config.yaml
arch: "mlp_mixer"
dataset: "rendered dice on a table"
train_examples: 145000
image_size: 48
targets: ["total"]
dropout: 0.1
patch_size: [4, 4]
init: "torch_default"
beta2: 0.95
shampoo_beta: 0.95
eps: 1e-08
precondition_frequency: 25
adamw_lr_other_params: 0.0028
final_lr_fraction: 0.01
Rows from block 2 of a small image embedding model, named by matrix and row number. Rows with one number belong to one neuron. Each number is 128 + 32 x the weight over its row's rms, rounded and kept within 0 to 255. All counts start at 0. Numbers have three digits each.
After each neuron's rows are labels from the 100 images, of 14976, where the neuron reaches its highest value: "strongest on" is what is common among them. Only what is clearly more common there than usual is listed. The data: rendered dice on a table. In brackets: how many of the 100.
# fc1: MLP up (model.blocks.2.mlp.fc1.weight, 1536x256), inputs 128-191
# fc2: MLP down (model.blocks.2.mlp.fc2.weight, 256x1536, transposed), outputs 128-191

fc1.80:126117205123121152103118102139176109143133073145112149155251139131108151104176114146138122119173079179092112085163127129158115080131069105126094133101164125108216170160137100150154162136136111
fc2.80:118160147154175132145131117129122179091114196115164116115091128132107105182086122100162083100120148148146186142165084101066156150155178153114194147121181155124084194158124191145132162124094098
strongest on: five on top (100)

fc1.340:135091087141083169120164085111120101120009163133131114132136087116102108120119076123087117163157169113110167161168134130102121101133109065128139063081130122128102185117123108077099097141100111
fc2.340:104170150142151175182137087085164138133045167136156122097196111075140171127136120124117072125168113122155073117109189132166153118128093158148175088127132123108098155101160156120103123153140135
strongest on: six on top (100); brown die (35)

fc1.248:122157109113108118134115120134135180092163244157178170131149163173131137147080150125094124159143112051141195151117109120132135162109124044150131101130157209154035134143127112089132081142117084
fc2.248:163132188123090149215164087137163104151109088127093117099136165089117106149122136159155100108152153203143156118107127150142160134158173146121098135147106064134137110164142108141067177140112105
strongest on: three on top (64); dice: three (64); five on top (60)

fc1.78:123168142128115107132116138131122154147204159161179120118134149115169122134090101169134174137114098092093162142120117137129180152106120109099134139136172203155119106135160106089156132153141105
fc2.78:143173106160106099180163128128111138108071134126111154124119147148137147162111162132144071090151136104149126139141146108109150132154150148130143121150133105150119091178131174199105155121123064
strongest on: five on top (100)

fc1.93:121163167137117113117143142153141135112141136144074119097118146086107122122118156148110134176132146107118145184163105104089136081154182174156193151152102160111090095154131186150105137157123128
fc2.93:091160129107187104117117112121106113108207084080107100117134178135122105173120188129148135105092092129143126101119156119126080116125147104166128104100102112143148129128138075097119090166174109
strongest on: two on top (67)

fc1.502:113121107132138103151131163097111159114124131096065048202171179152158105070159073131129098129129171107109143185109126088115096109121158109149150134176131155109135081072117160131142095155117154
fc2.502:101168142143087102193171128102183161115176094090175174096126165180160132154075140091142140136171222133100115128110177139135170115141131140135165128135161102154141166092144150130123135099161112
strongest on: two on top (100); total: 2 (26)

fc1.638:124117183128156102167110144096120103158163132120067094112174143217151114085100085096149134108186180089113103153127113103131158065145101119125061152092141147146108146103131138140124155128102156
fc2.638:111150139100067130097141142141136164134174105089193163133139145044122124142149144116155125144157126146123139089113176081170156100140116121118144143129142052134093140102127120192150108144142152
strongest on: three on top (100)

fc1.443:185052169137178125119129133138123094129196082165155029120109178126136129116167070141180158169161155105108154118121193156145177163089157127120159103095109140132125105138131161122150199183221119
fc2.443:110159115108060026085151133108169133158130129160131228139134163129116153111077137173097130113105145061126125125113168120145085147087038117099110139138162128143095180084156106123131176127094113
strongest on: two on top (100); dice: three (73)

fc1.90:128118167138128083153153143164103112153116077140111089169159109124081158098093117121124172154177182208171172031143158123178148152110175062130083142124128111132111107120131078159077106111077128
fc2.90:133105081151090160118141133096114176136140123121145152134157141196109104117133092106110120147116163161133110174135131129076105092137154148127133140098186066179113069089101177128098107190162101
strongest on: one on top (100); dice: three (63); black die (42); white die (34)

fc1.381:128107169152142129102125154091157201144115074132104090115133080078064062120136109113146154130146063102130103138094087162168154148150129170084161164169155122107136145129109139105129130099123127
fc2.381:159074072115095093111110166131097152088183195135132153101105137093092178115123140097163154114120101162123147137064143119132054113126119171132119102095098138103105181082145127151089120096096166
strongest on: two on top (77)

fc1.442:132081180159158096136139126122094058105170090147114123140126167139147191066126129126125103083187209133103136163091131118145176122052129172131134171165083120125116088167072094125129125123132107
fc2.442:191198114135079148107105072132160139174145153129143162117133157129099098120137117134088047152091102083155145095107104119134071135129120089180150069110074100098091135117130114074115074151093092
strongest on: three on top (100)

fc1.463:144185120121118096097136144107117138127109083192131152076137120147149099216077177121064100112146083182135198100114146138172094134113165091111087113148141159136078084141143153182134121148130092
fc2.463:143142135135107115127133105175157148129171152074111111132093172177154122091168118176079172116182091165171097105155082179083112138108152119127164103091144120081170156108102157143157192088119117
strongest on: one on top (69)

fc1.644:116129142146111089091163133156105098130118131183064147159086116114145144111112108140164120163118179157160147077191107116205155123096116134148075127124110146083113110119133129133122111094058128
fc2.644:126122093171119140142097101112176145138148122121158132121166110145103090141111130123098140115118100170151153124114149145117144127117133144123141140117164067165132019120084181191123096151189140
strongest on: one on top (100)

fc1.302:128155189137153106193154147058158087132094181126107053113180162183101147117142124138132132098094139122128186124101105151147122091081060140106073082113135112109111153064096184097120112078151101
fc2.302:157148153133111145145139151084126176144125122126162109110105141074126179128191089112124062104153084157158142118179176100128091114137106165086113132071123081090090115138113116148175122129128146
strongest on: three on top (87)

fc1.512:151142110132119171112145144152119103156177108113139157173155160116196160113196142159101084148133096217145112155105127134095125156111112110152140167152133106144189116135120116141157134115133119
fc2.512:127121160136088096098130136152094097111175176149093056165164143081121117102089137150142120133115151111132156100119142129159165190123145122114095035154130132146132188137158116142134124153091122
strongest on: three on top (69)

fc1.91:140121159110067128082135158165195112107095186134170130140102137119100128078080110124155182128218181188108160176092161140181210112114156066111117150092095093121144118150129170105122101119075144
fc2.91:145062133099075146112122158190144090125126128153119173104168116146220122147116129067129198121102137128166104130157146106128122128125107087142134137098118190117109116076127107146086077088096126
strongest on: dice: three (67); three on top (62)

fc1.149:082144156126156114119130138134086186096135095139116129071121127134152081148148144101093127143105126133125152172095078115134110173160113127099182207189146156124158132146137160145159159127125120
fc2.149:109157071117161148150144107083092126164141085163101160127080167127135046102149131102164167103105156133139065125078117144105118101090156142120125157106135172035160148094122131150124157113166178
strongest on: black die (37)

fc1.288:128097135137135117116127150183131134145132115163120083170209130171155164082132087121139080160080132155125086062168110069177103148074084139178138128190143142098100118143135063151060073119088147
fc2.288:121159100143093137126124109163150116141156158091169139141140129080138139167098067142114145158141127129090133203085194142123130143126075124163128167143108144156146097148125124157112078119130118
strongest on: three on top (69); dice: three (60)

fc1.696:137127170122105148107107063161171155124134210138120140093061117080088129171059114161087172087164115041159204164114105125117147129136117084111089146132123160102090103141157133144128096146047114
fc2.696:128097078137095167139117136121130113131188116095152087163150207170229150120151099144177099106093073120151074129144144108139136159123151129145166112170128140153163207157089130104139146143156142
strongest on: three on top (100)

fc1.283:146201180141114095122148135132159113101141084133083125130113147113130137159175108153147141165127149098164188135130093092127138126106109116108085111095092177156162044155158068180154102067093122
fc2.283:103109103106086146121111095089156147106158118131141141163116106140129125136068148123087174083103093179155125183168115133110129067143149143140144133088116083166118088090130160161104115151139125
strongest on: one on top (100); white die (42)

fc1.179:124197153147081113110122141110142143152087127138166134160098102180183106082137138151117092096083057128138081122131111124141177101139153154118189101157133095069124099114118145197203155113119131
fc2.179:143125069126131141167134116098115120144088120151107170082196150079101106176156123112137127124126086144129096097133164134108120138161089108123086134143151182075145072157129113178154166171116104
strongest on: four on top (100); dice: three (62)

fc1.709:124217070167170114114069172108079112143124176109173143109155104138088181148093116107118125147182135095120106147161122106152111146118080121097161110155094173112170069096151043162111094157064068
fc2.709:126124120159125124144152081094175106142125136091142179119093156163121121116142147128076159164140121169108091132101118159089136147120152140117181164112152097142146145136088139135095149126140133
strongest on: one on top (100); total: 1 (29)

fc1.634:136128161087176141137126153179110117116098189151112147119049086136155147083131105166194054162130096155108140148143155107182134121104107112153147158120088121150099099126161104104091166128145150
fc2.634:133154148138129167131108105179084126111111114104133105126161127134126079143077133160102173158151147102118145096098121123125097148114132107129183101165102096181162104145163142130098132107143136
strongest on: four on top (98)

fc1.145:141126215170094095125137126131096176117126143159148155073159051181092109147111112158151183151143134041174178124112148131128100057133133121112138197121103157139108131158136155149131122109138120
fc2.145:160110109078089127102140121137078137131179186072143098136087108139160117150214105103164095079122144141146073091130138084135141160102103144129125132133153104122170207150143135124127104152137132
strongest on: white die (43)

fc1.45:138144177134075116122117170119125113134100097114147134114072127129123159166208162138150142114189148161107093109138128105100168087183152112121115156189089109100169117141106096124164142121155142
fc2.45:099135112094149122114124173126123168160140132118121210128133136144114078151097137145166117128115105108090156135187098166114083138130088128143136087099124109093120081142126129124158182145088101
strongest on: four on top (100)

fc1.412:088102190138130085140132146138099107105057097107144129101081106093164164062189120167149096116125112096154126116069126119151168102111133129125120126122125094108138029139139127149166150147149132
fc2.412:120137133125156162157151150130097124152103125147144160123154098094115113157171088065147063123146135163140127153139165180122133171139094177128137121153168141113112028140153165130146137157092144
strongest on: four on top (100)

fc1.737:121110177148141077090162130154084105163173123168072150149134056134084135078135124140173166168163135178114125082125114089162105141129115103138081135137114156097132100155127073119091079140100167
fc2.737:102106140156111150131126125118116194157138167126176169124188093165128160132091114123118136136116119142149151160141151075095152117147147141122146129089159046187150074102107172152110113165160130
strongest on: one on top (100)

fc1.549:087123155147220159118118156138142146135089136121213137145123128118095136142145148121154132092138127147097141104146048137115181176123151063087090138102166151120124088145089109150077199134156133
fc2.549:007134165125160085099104137130158059123168089124107113100119158169136113194097200099122139108114118150161119105101106114115126143147138151139168133058152111146088149101116097140130133168152060
strongest on: dice: three (62)

fc1.711:147118097101164112146120127119160117116122159116075081162082104154168207180174131113117172136111147115142148124096121118163148117173138113120135139156114147054112065124148135109152127101116104
fc2.711:143217169158100107138141102091132136147146121165160149126150136192104136134080135147128182171147198099128115189122120109122151089190169108147116088120142111197119138098141131123089162201115131
strongest on: two on top (100)

fc1.208:165181115085133150091135126170101151122119121124180092132139137151137158169098155150131146163162131085110122075156143161160165127140079139134139113166160179132081199131117081128074155122108140
fc2.208:120139104141124085157137134093064131167133094084124209126082170137079045141178153104072113184097127103120141173084162161135096117125144156075114129152128097142179077160130079166142140146154152
strongest on: one on top (100); dice: three (64); teal die (35)

fc1.273:102126242120134129121142187118115129085170111120113095101124124130110080158079094145140165104120118105042121040164166112182097183086132128101125082121131201127091081127147051134111097123121122
fc2.273:095122127127139104190106127089117187148118104162133192136135121142124161108094099100159141178119142133134132101126132105124146097130137165151107127146120107130173194146137104139112121116076166
strongest on: dice: three (71); yellow die (34)

fc1.10:104096147108103098190127094101156035137109185086096125150143118101104116184162163111153117154115136164127075099108120104162149171169070099120100163063109104122070092136131120153159147118083124
fc2.10:125150151154117137159163161140119202127125138157170071159166142103145148130137129126142170132152131094138133163155147088122185120114145097134145090154172096170194060163116105158173138147104128
strongest on: two on top (100)

fc1.708:127073101094086124199133127146116081114139156112105176139156169138162130179158124115112125069157143111092094175121155108130047166167022093141114085111165092150124099105090091097194106093094113
fc2.708:146138110133175054097144182148108166168129113124170151089116095115138103099108145092134115191143102124183161141158109138169158090153143137159178123096122159115108084157132133123149152148110094
strongest on: four on top (100)

fc1.172:118104128183097126136156137113108155164080146139126182087124091152077108102141108071146148115131149011122195083104129127151132076123150103142067192131136150087126120172161112177153126136123115
fc2.172:131141099132126144135145112112110158122213156087110077109107195119095158142160085116133125081121174159129090067086176103174104161109090143162117147135134089134169197179148167149140123096114150
strongest on: dice: three (74); white die (34)

fc1.419:083142125142110087083108144149142176151165149161181142078103215120124155136148104153093170060104110100170173111123064075188128066089153104099151125125114128159125124110087183154114179141075161
fc2.419:000183142108155135142119172126148108151154087136101122088123151152107124170131173135112146133100106145144119121121115121138128141124098128143137134061143132116086132110120076161112142174130064
strongest on: dice: three (70)

fc1.456:158132152147108090100114140130147153140082076147097149143149088139133128117096144140150161086119208132097083110165195128133124112090135131122107136160129104128136060103150046141102114083101100
fc2.456:108156084141115142085124170105164082126159113105118107138122116164197131155131161167078187184122080145157137146125093122082058118128143086152162108138097149099177101106152137103131194140127171
strongest on: one on top (100); white die (50)

fc1.356:109151174154114137087138156147072130107145211139171103183193127144166167148176136155143106190144114166189067077134112058122071178081135115158217136145086105133159099160134094198142099132164101
fc2.356:149194096147121177165128142144147118145177127065138138080198176115177134158151090123142141111188169038114136186141131130184136095153100122118122109150113198118130109126133141060117153163083146
strongest on: three on top (100)

fc1.161:116125147132157121150135144087161177115076066183181107090103118150113150154111150151122131092134098165087171100136070094171113137146109128092134170140103141134147075119082144127112157150102106
fc2.161:001134113119141133096088143116162071122146091121109122084139165162122113171120168109135155122111128119164134118112105111131116155115155132134154130070149132135094159142116061126112154141134080
strongest on: dice: three (60)

fc1.707:110134180139193115112129137126108157131115124135107103107142166136150109165120179118080132129140097116145162187117094105146114178179098117104173183208146186113099143143148158167162198110143092
fc2.707:095149058134157130140131112083093132142155059148123178130092166117120065105184092106150182130126142148150059119080135142113119107100145154145083131136123144041147146084135128113137142142148182
strongest on: black die (38)

fc1.411:071117182130124142140119136104160152150123131143199135097053156127099184173136189139153153135108133145114135094125080134122166214128127123134165108086163116113136126118087131162096148136083080
fc2.411:003129144116139105132095170126161090120157089169128125085125132178128115163119159093114126109092100129161118124126089125109124153122141106163150137031156108148092147105116073144122109164166098
strongest on: dice: three (61)

fc1.519:093176165099151099099110140120100119141154180149128104159116077161027140150085135103129156146135123082173110167127155185117117146150154147148102077073106177177070141166109135152080126117098143
fc2.519:163052144111101163118114143095120148161148181148152117122139135134164057121119145137160138042150104073145138128131108135133081084150131118161175123183063139108129188131156112123126124144074103
strongest on: two on top (84)

fc1.295:097122178148131092115142150123105106131190130127118073129193081117143187168120117157130124123131118127152067124163180153157148139084149168141140172165118126142109143163083088133093132121144138
fc2.295:136141170134100113156116153133115105157075139131108101123130195101159119110123078164139115134175175076089119114143112131105171112145105141139137128105155173093136070082159121096095127149138083
strongest on: three on top (100); dice: three (62)

fc1.225:118140189149076109149111120120131134163124131179154154110098104090151110133051128129105159090186155103125152076161134121129146129126098105106066148167155130143073114158131144129121101108065132
fc2.225:129133136112146080162127139135079041112139100161143052137101169150124119134170073135155110127041039094123098109068161091173133118137125130113167090134141140126148152085134136140113151123096139
strongest on: three on top (91)

fc1.767:094070163154109099094108118144149091097190130118116108117155122119085116098098138151124137165096123076122143062184122118123140204069164110097100152180148113162074103131108072164135159132112096
fc2.767:167169074158107184115119122130138140139119161112148192157140133113180121107128132119133091104054188174170106119147129090091116131168122133161106132123110111159141145093158191142121104156145150
strongest on: one on top (100); white die (39)

fc1.531:121217188142141066085114151133098125134105142152099122155108136104098114082127148133166158151146168157165168067147110125181165182127087157121090116073137139094145127121149075169125120083067140
fc2.531:114120108130104157074103131081152126153142140157143123153121077149126122176135116124129180119075106203154099151131099123075119113127162114117154110139175082127144050086123152157105114139133150
strongest on: one on top (100); dice: three (64); yellow die (38); white die (34)

fc1.111:099103156133164077073124116151131138140159135152168056082106155171118110157159131135122159143139137132140181114194101090133148141130116151026209126144118125086146082092086125098076157117102147
fc2.111:000153095127163105141110155110110101172141116135120123104132181151113072172168163110065122137118105139134132135120117149116138161120136111146147129084138147120103148117141062146116126173148087
strongest on: dice: three (68)

fc1.366:130146171115106109073132136144104094083050175144124139115145200110149116108107080154101136134105141023138143122196134128125104168148139143107104051076117134121146093147177164159100095115077098
fc2.366:146133114143110132122113116135140101164189117148102155091105089115117137170172137093116163132110135126117128136127075114046091145168133098144171116104113084103138043081077164190157142124109111
strongest on: two on top (66)

fc1.218:136145086114138179122104158159131120135216131115144053165155181140210130115153124182105085188098141151157110164077166120116117131121164134133160087147100053145110124158121145138122142120156125
fc2.218:123137104161088045124145209137092145101137159169117113153148163126148127071110099179132135134122129133118130077155173112119118148117135126109108059151178166191133175125155132121127162114092098
strongest on: three on top (94)

fc1.72:140161171152159100136177131146127120119135108164081232146163140134128106140129096152122117128162123126161114144101118127126150070156064149086126153109126049104179152134098201131113094173150111
fc2.72:139054104118092165152114099123113149106143123110131122069096150109089183101113109168162178126126174137085146122087157136166108185118155111123102100141118163174085178120207111151136157132079133
strongest on: six on top (100)

fc1.589:126146110118121093123141150150169112139138156214132106125103135155061137120124127141099191132110121147124112157171131097142073112149075109136185205176114086089130112162148160102077155136118141
fc2.589:003146085060142147150081129066079070097169067113118136153107174142100068135202125118122168164115155103132091082105120184110112116117095142124145120103125156111086144110138113193107144186125122
strongest on: white die (34)

fc1.285:144183125108134136100115103162082174168117133102101109117151141053154107096128162148135117170127177143165166152080102136158131163170143137097117164097104043156087126200127137142055125127150101
fc2.285:123149098144130116145152082114097153130059115148142177120096175101132166099098132170128067099130158096147124132125183151138129132099127119145101150110099140139114186128131122147129125169119093
strongest on: six on top (100)

fc1.118:126058208123078098105139118125134148095139103126173181165146137188141192100148104095137097168127121198140075145094136102172194119125130112101166087161134113162150186120138140140154139103139135
fc2.118:129107166173103111137072121091143116092118142140147142171116119213133097083118164127108037142108112167127141085156071085125133132115097052156119102104147172187130115118127109142088147086132153
strongest on: three on top (100)

fc1.758:118147188108139150127095145114108100142106077114149086137107139128200166173046178147174089162146110123088137081155126139117137144178105145077090125129135161139143167159143110098061184106106129
fc2.758:126184067149133097153137094084111114140083114093139128126090121141112082079155154096081131164138104111125102156105159184099130136102089091093108139145160085111163118141118111143108100119178112
strongest on: one on top (100)

fc1.241:146137121127134148103155156162088116152120130142169124186186158095153157119187136097122110183051152189107025077153114069123060184070103085119212154166121131118138082172168092171174113139159079
fc2.241:075127089083102149173047125155116094166172166122125133084149154086173111139074117154144090151157192017117115205140098118197185138160081102117087131112135085180111118133112146126145125148107148
strongest on: three on top (100)

fc1.635:061147135196165124070123135079087105132113140126135093147116181123085137168134136150084167112108101071172178090122084087116167130148142086109154159101132100173076121148074130106118158159077160
fc2.635:003190143119137116112116156136138100146165112143082092139141140142105140161138170098152182102126114176157109134127107123128121141144100103161142132051171118131054105113072076123177132148140098
strongest on: dice: three (76)

fc1.575:158134178134202097143115150117181168089192148165181116085118129167199154074138106136120124154177128076129193056163132098115116150145121131160144142154122164120109162082114143131083092156076113
fc2.575:148112084173147111195107164134124101111073089168109188159155135118128147115102141030092075180095152091079116114098101104082058142141154134118151062158094153110141146112089166150172120160102120
strongest on: two on top (100); dice: three (65)

fc1.547:148126108094110111154141167128124091137073130122075134084130088100135137172115160138182110112135142158093142138082146074154092127133064046138108117136142134155140056152109090167142118144126142
fc2.547:105197113147186100109107111178099129125169126129159112142143095136094121098108085139136166169139129119141176121162139187154162138149128109142138128126110134131126062167130131130109129095095113
strongest on: four on top (100)

fc1.568:080116140127120056120184144154182164115102187170112074090173176130123123155155131125077192144107158128103159115171107087166147084121098121096173094164119103098155164095108150111065142096131135
fc2.568:000179100114187128130112153098119095114140074127075148135128175144114120163166159137116122145105127124137111119136123148114104119138107108137142127076128145156101129137145058173129136174129088
strongest on: dice: three (71)

fc1.618:114144153094158117136140173119136114084130139117077097153117123128100149102179145091143134099134171152084173106208099081128110143124158136176112102096068177112101084073156103170161086127110113
fc2.618:101169132150148131124152109111121155156172114172164191142158171175118155119078096157174153141159100088112108175092179099163226125159126151130129120131160123166170156144124160121060145128132144
strongest on: two on top (68); dice: three (63); black die (45)

fc1.508:165117230135101114096119115119112147162101122171167142095176039150093084151122131152152143128167091045139158119121131123148177127112132081111143146143086149149156112105132111165203107112166134
fc2.508:161128119087093119150098108127089153162162184074143123155181123096155138104217130117166165048138150129100097116115175117129134114176084158128097137101166139129118173135149176136090118110117139
strongest on: dice: three (60); white die (41)

fc1.650:112080165134131104121120157111096095105086069131138159123111123097171174064151149168178089106101119077148138111102114145140179130125158164118170132137114100134117046100147129172153158137137137
fc2.650:133138110106143122146165130122120122141103090138105150111123121111119100099139121100143036125113087169139134141138184150098117143139120152138123107125147116143128025145148090125142127148156146
strongest on: four on top (100)

fc1.26:100114157157102098112133157110129165137104095138144122115081124130120132066153153138133115105132102123125105123082112136165230073132175127122141088138130094103161034090121143209207160107099153
fc2.26:141141101141104134152152071107134109123069160147166151092155097108126092232167161073132111114175110164120086093141176155118159169156113123137142111134129188139163066153128118206193134179117085
strongest on: four on top (100)

fc1.471:147149147125078183166130049122147157133062135105149156124165082072176129109124124149107115175111158159150183152147123158110141115137122148115114121126154103132099185071151110065121131073105151
fc2.471:107139120116132130205179082081131111127086132134127113141135118075115152089126118138111074120172111124130122126114203114113100114144103139166173117131115178120109192131148153133093170127144120
strongest on: six on top (100)

fc1.267:145156135135107153145151145127185108116138137080113128157123131177160122157229154112103208140112103106123163147117154138128122174120178135135120117110125109131155116118124121166186110087042117
fc2.267:156136099088079125104147121149130107123147084187154193154126109087123143212086115117112144092115090146127118122139096136150122129123142112152130153144107163157101085128106123142186156184164096
strongest on: four on top (100)

fc1.53:129087167104132144119135105105075141113128167153146117130100185167099180055145118132159133105132212102104191093153125123155214107102141151126039108165118145091151185111124131123134101166164154
fc2.53:122154132070119145116134155143146114159148135138096133095088130118083124128154066074134067145131138163141136177108161112168153121120078140150165140116145105081078152101110149135107160136121118
strongest on: three on top (99); dice: three (63)

fc1.337:104107200149128092128135108143058127080143133161118124132093067135055139106113106107175166161145162175169143067169130130180125104082123154161093128130109166115128066165131091149097099131100145
fc2.337:113117106134071114144109084109147217155141136146162135121137127123153188121114105126081155140106101137154152148083110070113121135139111139087167155076167106187128062083096169145107092146178124
strongest on: one on top (100); dice: three (63); white die (42)

fc1.138:102109142098068120142131128125131144098077170124130214117190130153161088092119167157104118106102122112160185094077137112081176193086188091075104140086094175148087156154143037120165078117088131
fc2.138:104133143080111063103151172098103062131149130080076139093120126193144124100181149093145115088133116162164145098120110140141078130128123092148164149134136166169101118129103078193134116154130119
strongest on: yellow die (36)

fc1.660:128129179098146131156155170136072093105122204140119076089129115121122185155090114108152197123168086025111168064149159130127142116090143116114101124117091199149113071166149115096079139139113116
fc2.660:139123170130092089128129148092142152133135113141120075147148158163145186150104091123132123136095157105111089086131102107113107131099113155136120131138094136120140237157133098094132139154118139
strongest on: two on top (100)